python train.py --train_examples=39062 --input="log_mel" --downsampling_factor=8 --encoder_norm="batchnorm" --encoder_depths=[3, 3, 9, 3] --encoder_expansion=4 --decoder_norm="layernorm" --decoder_blocks_per_level=1 --decoder_block="sep" --lr=0.002 --beta2=0.999
Rows from block 9 of the encoder of a small spectrogram autoencoder, named by matrix and row number. Rows with one number belong to one channel. Each number is 50 + 15 x the weight over its row's rms, rounded and kept within 0 to 99. All counts start at 0.
After each channel's rows are labels from the 100 clips, of 14976, where the channel reaches its highest value: "top examples" is what is common among them. Only what is clearly more common there than usual is listed. The data: simulated sounds of rotating machines with and without faults.
# convs0: expand pointwise conv (encoder.blocks.9.convs.0.weight, 480x120x1x1), inputs 0-119
# convs1: depthwise 3x3 conv (encoder.blocks.9.convs.1.weight, 480x1x3x3), a 3x3 kernel
# convs2: project pointwise conv (encoder.blocks.9.convs.2.weight, 120x480x1x1, transposed), outputs 0-119

convs0.428:66 49 55 48 51 59 50 33 47 79 34 35 26 37 40 73 58 37 42 46 49 23 31 65 68 30 70 28 36 49 60 39 25 58 71 85 38 37 33 42 85 47 32 41 43 74 38 44 51 63 54 54 82 24 33 70 49 56 44 44 64 66 70 37 39 42 55 55 54 53 43 54 56 53 37 70 27 63 62 39 68 46 58 38 42 40 49 50 48 43 21 69 53 71 52 55 44 75 66 47 35 58 62 58 76 78 30 53 43 27 32 52 45 57 52 45 15 45 57 78
convs1.428:55 56 53 58 89 66 48 59 50
convs2.428:46 17 64 63 65 31 80 19 55 30 61 35 34 45 43 42 49 33 43 46 53 78 33 61 67 31 59 39 54 43 93 53 47 38 52 52 45 34 50 61 22 67 31 58 42 54 57 64 15 62 37 33 46 65 61 34 55 65 67 36 70 40 35 50 45 42 53 57 77 53 55 68 24 22 65 49 78 46 71 58 34 59 62 75 70 36 44 39 38 42 60 68 51 56 41 35 58 44 60 51 59 66 71 48 62 32 41 44 59 40 79 38 48 30 41 79 38 54 48 61
top examples: muffled (low-pass); quiet level; piston engine

convs0.223:56 22 47 68 62 64 47 50 83 49 57 55 39 48 47 30 61 46 40 46 55 58 43 66 45 64 42 64 39 42 68 43 64 41 62 73 56 57 23 58 66 33 41 47 58 73 74 21 40 50 54 45 41 43 70 44 33 63 62 57 39 70 23 74 44 35 42 61 66 33 59 41 61 46 33 46 37 39 44 57 54 82 36 72 57 40 72 30 47 37 43 55 23 39 48 25 38 60 37 31 35 57 62 42 46 44 60 71 43 20 53 49 92 56 78 34 39 32 90 61
convs1.223:22 46 36 65 75 54 39 47 43
convs2.223:42 34 42 51 78 59 55 41 54 39 60 50 44 11 54 56 51 55 54 28 29 84 42 51 58 47 55 45 44 47 68 67 47 42 59 48 27 39 54 94 32 37 45 44 53 60 40 58 33 42 41 23 26 76 84 41 57 49 69 58 47 68 37 69 57 60 20 62 58 48 39 71 44 70 58 21 28 48 42 69 50 68 57 81 77 43 74 43 61 61 58 29 35 48 51 45 54 49 41 29 40 59 44 34 51 36 87 42 48 48 59 17 39 49 37 56 48 50 50 64
top examples: muffled (low-pass); reverberation; text has "room"; text has "reverberant"

convs0.227:42 78 42 21 49 66 51 49 55 44 25 42 41 00 48 68 56 55 39 28 43 47 59 46 51 35 43 43 17 60 46 38 28 45 76 53 50 33 88 38 56 38 48 19 58 57 48 59 44 37 37 57 56 32 48 57 45 59 44 63 45 45 51 65 63 42 58 22 74 53 63 51 53 41 59 57 55 69 75 52 58 29 45 34 73 38 77 42 51 40 71 36 70 73 39 37 25 38 47 42 81 49 45 48 60 49 47 72 18 58 36 22 36 52 65 49 46 33 30 47
convs1.227:51 54 47 24 49 86 54 46 51
convs2.227:67 34 68 45 69 43 60 38 54 31 32 29 35 21 36 30 64 58 58 47 26 62 60 74 71 38 47 48 37 34 49 51 56 58 45 54 51 32 57 41 49 52 70 19 60 67 57 67 21 58 47 36 60 56 77 43 62 54 29 27 69 42 55 62 62 11 51 34 55 38 56 57 26 36 56 50 77 49 55 29 43 41 44 67 86 29 58 44 61 62 61 49 48 60 69 50 70 41 62 52 53 50 58 26 67 55 70 50 23 32 71 43 17 61 29 43 31 40 35 57
top examples: muffled (low-pass); quiet level

convs0.51:43 38 72 53 67 57 67 60 80 57 21 73 42 46 51 49 43 52 38 66 34 91 20 57 70 46 41 41 54 44 17 40 53 67 44 62 65 62 57 44 42 40 46 47 56 64 64 55 36 49 56 36 71 72 40 44 45 59 70 73 57 73 33 41 48 29 52 42 66 64 24 68 55 46 81 85 48 48 56 78 53 40 70 56 21 55 47 59 32 74 65 40 52 71 53 52 74 45 54 56 20 68 49 51 41 70 39 65 70 47 71 44 50 57 65 36 36 49 33 67
convs1.51:40 56 50 55 91 60 53 41 46
convs2.51:47 33 89 68 59 57 72 50 38 20 49 42 41 25 61 36 43 41 74 48 26 78 61 80 50 55 49 46 57 32 43 64 63 59 51 39 19 38 60 58 59 38 49 46 39 55 24 62 45 32 63 32 33 66 67 48 56 50 66 36 72 48 12 35 67 54 55 47 68 66 40 84 31 44 74 67 57 61 77 67 43 48 56 45 53 41 55 53 36 62 37 20 62 53 38 39 82 41 59 35 23 61 50 34 68 56 55 35 74 50 61 52 48 65 44 53 47 54 35 55
top examples: muffled (low-pass); quiet level; piston engine

convs0.234:73 75 53 52 15 24 48 53 43 57 58 41 64 64 41 33 40 32 36 61 71 32 28 37 39 41 60 50 60 50 42 66 66 36 53 17 33 47 45 76 43 43 67 57 67 61 73 54 49 48 74 62 44 47 51 85 49 52 70 42 29 45 58 44 54 12 65 51 62 61 48 68 56 56 71 36 71 66 50 55 51 39 47 40 55 59 86 48 79 50 55 43 36 24 37 63 60 23 32 46 33 67 44 48 52 33 31 41 65 38 49 19 36 27 58 39 60 78 55 50
convs1.234:73 37 53 48 49 62 43 20 36
convs2.234:56 68 49 62 46 32 71 21 59 49 45 44 47 42 57 67 78 53 40 48 50 51 73 50 25 25 07 67 35 35 66 55 25 30 52 65 54 55 46 19 66 51 35 43 44 58 49 55 44 43 42 52 32 51 64 49 57 61 50 47 63 57 43 55 58 55 54 54 48 40 80 20 51 71 38 25 48 45 38 46 30 49 62 38 52 51 41 24 37 46 00 64 40 52 30 57 74 65 56 17 57 52 49 30 42 19 65 81 56 42 62 34 37 56 37 54 42 49 60 69
top examples: gearbox; reverberation; text has "room"; text has "reverberant"

convs0.456:61 38 30 53 74 52 38 44 61 49 63 28 67 31 59 54 37 50 43 36 59 25 89 49 74 71 25 52 35 65 76 47 29 66 36 99 43 44 10 20 55 51 26 61 43 50 48 51 38 44 52 32 43 60 38 53 27 50 49 61 63 40 43 59 55 67 76 48 51 59 31 51 42 58 40 50 21 39 31 47 58 41 37 59 70 32 36 46 31 36 53 25 51 75 49 56 56 67 60 52 35 62 55 60 56 47 24 58 69 68 59 40 47 49 38 28 50 44 65 67
convs1.456:57 46 48 22 21 34 47 44 55
convs2.456:43 73 48 46 01 63 42 61 48 56 56 50 45 55 46 58 65 69 53 56 50 46 00 45 36 61 62 53 52 52 29 52 65 49 66 21 58 39 92 35 42 45 82 31 83 63 43 53 49 67 63 56 50 45 75 52 49 59 41 60 44 49 47 35 32 36 39 37 60 48 64 55 63 59 62 46 54 41 33 52 61 61 53 49 56 52 58 82 35 43 33 46 58 66 68 42 73 35 37 70 54 62 73 48 44 45 71 36 68 53 41 81 43 39 60 60 45 13 59 41
top examples: gearbox

convs0.381:65 72 44 72 66 35 58 53 59 46 27 60 27 50 40 74 48 45 30 46 37 49 35 70 54 65 61 26 78 29 74 32 65 34 46 58 62 43 30 49 77 92 54 61 46 59 80 51 52 22 47 58 83 46 55 42 56 59 74 70 51 54 51 49 32 56 67 42 50 33 59 55 30 51 40 62 51 65 80 47 49 41 55 59 66 38 42 62 44 45 59 52 57 59 73 15 38 73 40 72 49 61 67 38 71 70 62 42 32 25 54 37 55 42 62 75 35 46 58 40
convs1.381:44 56 46 72 81 71 50 58 48
convs2.381:63 32 59 63 65 31 74 41 39 30 35 55 32 45 41 39 39 40 36 44 37 76 51 79 61 43 72 41 64 12 60 64 60 34 45 45 28 47 53 65 25 61 35 52 45 55 39 53 20 75 42 38 29 64 67 47 79 62 70 45 58 27 31 50 47 39 41 47 60 61 47 55 46 43 87 53 59 39 71 56 19 68 88 57 62 49 61 32 47 45 60 44 35 61 42 50 53 48 73 33 61 72 68 25 65 30 39 49 55 45 59 41 37 31 34 70 40 28 49 49
top examples: muffled (low-pass); quiet level; piston engine

convs0.406:37 69 40 47 47 39 39 86 32 57 40 85 48 54 23 37 53 29 63 72 42 47 66 53 62 46 64 44 53 43 19 56 55 73 42 64 57 38 63 63 52 28 89 38 86 66 50 45 54 53 64 50 46 37 67 54 68 59 42 38 44 60 29 40 30 61 57 48 44 68 39 65 79 42 33 74 70 45 55 57 60 72 47 48 34 54 28 48 42 64 43 50 59 60 37 54 92 62 62 47 71 49 67 58 34 44 47 22 52 55 51 18 28 56 57 54 37 31 48 74
convs1.406:47 53 31 24 55 78 40 54 43
convs2.406:32 69 54 48 66 59 51 68 47 70 72 56 52 77 17 49 51 42 51 45 57 74 48 56 60 48 43 57 59 68 44 67 43 50 61 70 35 59 44 43 69 44 43 23 53 49 23 46 51 75 29 39 61 69 61 41 34 56 66 70 47 61 38 72 89 57 25 67 54 67 70 31 31 74 58 52 63 35 55 19 33 51 40 48 52 56 48 36 34 24 36 40 49 43 26 41 74 74 66 55 86 49 41 43 45 64 42 57 40 65 50 13 71 47 75 60 49 46 60 64
top examples: gearbox; thin (high-pass)

convs0.35:43 46 36 44 68 60 42 57 39 46 57 33 57 60 35 48 89 31 42 43 37 56 31 51 47 61 53 72 72 62 59 49 37 47 58 39 43 11 45 46 57 42 39 58 61 63 44 51 43 57 32 41 55 45 41 29 53 53 69 47 37 55 61 54 50 58 54 27 62 85 99 39 58 43 61 30 52 57 37 60 43 55 28 47 53 39 46 18 62 45 70 35 42 37 79 52 14 51 38 63 83 44 43 44 59 48 41 79 68 63 47 23 55 40 63 44 54 22 50 39
convs1.35:56 39 56 81 26 62 58 43 56
convs2.35:52 54 33 70 79 70 63 71 35 47 72 44 55 66 55 38 37 58 49 30 49 31 48 47 57 55 62 67 72 49 49 52 63 28 53 11 51 10 58 56 45 47 18 34 48 62 49 73 50 67 44 57 46 50 40 62 32 55 53 24 57 57 42 48 44 46 44 27 48 74 79 56 48 38 65 25 52 82 40 55 55 59 33 52 44 38 44 51 61 38 47 27 45 28 56 46 43 22 57 39 75 33 45 38 38 63 32 84 59 42 44 19 53 24 49 40 46 28 80 45
top examples: quiet level; muffled (low-pass); piston engine

convs0.401:55 57 34 46 38 55 59 65 31 37 17 21 54 23 88 53 42 51 75 54 47 28 31 29 45 59 33 64 46 51 32 60 52 65 56 64 56 51 62 26 57 72 44 35 61 43 20 50 54 38 33 67 28 52 58 61 57 67 45 47 50 38 76 34 48 28 27 48 45 30 39 55 33 36 34 83 67 75 62 54 43 27 49 56 61 65 59 51 40 32 28 50 60 43 58 61 72 29 89 30 38 52 29 37 52 66 48 45 54 59 53 68 31 54 54 63 58 30 43 34
convs1.401:59 60 75 56 60 76 44 48 32
convs2.401:87 52 52 47 44 28 41 30 15 41 45 20 33 53 53 73 60 38 21 72 41 76 33 45 78 68 92 28 62 51 57 53 40 37 74 34 55 66 54 32 27 33 50 61 43 52 60 49 28 50 23 37 56 36 78 30 42 51 52 49 56 32 41 28 45 61 55 71 55 59 58 49 44 41 32 60 35 47 35 73 45 52 66 56 63 35 66 60 37 34 50 64 68 61 54 58 49 45 59 38 54 58 66 62 52 67 63 24 62 52 70 64 48 28 24 66 53 55 41 52
top examples: clipping; text has "clipped"

convs0.250:39 78 40 25 47 54 53 43 35 42 21 56 63 42 49 25 57 65 68 42 46 45 21 39 52 62 59 66 39 57 42 63 56 52 60 46 55 48 22 59 37 31 37 24 37 45 51 59 54 62 66 50 43 56 47 13 62 36 29 52 35 34 73 47 73 74 27 55 28 21 71 51 45 42 45 65 68 40 77 42 33 56 54 33 74 79 63 63 60 81 44 59 47 61 73 47 53 22 54 56 44 26 42 47 45 78 59 34 56 40 35 38 40 75 36 54 67 68 51 34
convs1.250:52 45 62 50 56 42 92 52 53
convs2.250:39 48 63 55 80 30 44 42 31 54 34 65 35 55 47 58 55 50 32 30 54 72 62 56 50 84 70 58 71 36 34 39 76 70 19 55 56 56 61 54 11 51 45 40 33 63 70 53 45 70 51 30 40 32 47 66 95 45 68 38 39 36 83 49 62 57 61 70 51 49 12 61 63 43 39 48 57 52 52 55 63 44 39 37 28 49 56 42 65 49 47 46 57 46 42 50 32 38 25 53 57 75 43 75 57 81 60 22 74 52 44 50 51 41 44 39 60 59 62 46
top examples: clipping; text has "clipped"; gearbox

convs0.57:69 50 49 66 62 47 51 53 71 54 67 54 70 27 32 63 37 51 75 53 50 55 56 47 65 67 65 43 81 44 66 41 46 82 63 44 47 53 61 30 37 47 00 29 59 48 37 44 45 30 13 49 27 68 54 38 25 61 42 58 58 46 48 53 68 80 46 69 32 43 43 45 36 37 58 31 11 64 59 51 38 57 56 50 72 79 29 84 39 49 56 34 45 46 51 46 50 48 59 24 61 81 50 66 29 57 48 52 51 63 51 66 46 56 50 33 31 54 45 49
convs1.57:38 33 37 60 83 51 50 38 58
convs2.57:71 50 58 45 41 51 45 52 59 46 26 45 59 36 57 69 20 50 70 49 36 56 32 52 46 45 60 55 57 41 43 52 72 39 50 31 42 47 41 41 49 56 17 46 47 30 28 44 39 41 25 52 41 45 42 37 40 67 29 34 45 46 31 71 79 78 37 32 48 40 62 38 52 53 70 79 00 70 52 88 47 35 37 43 82 63 30 64 21 56 42 31 54 39 61 53 41 81 63 54 54 61 58 70 43 50 47 47 65 57 39 65 25 50 38 43 46 50 27 35
top examples: gearbox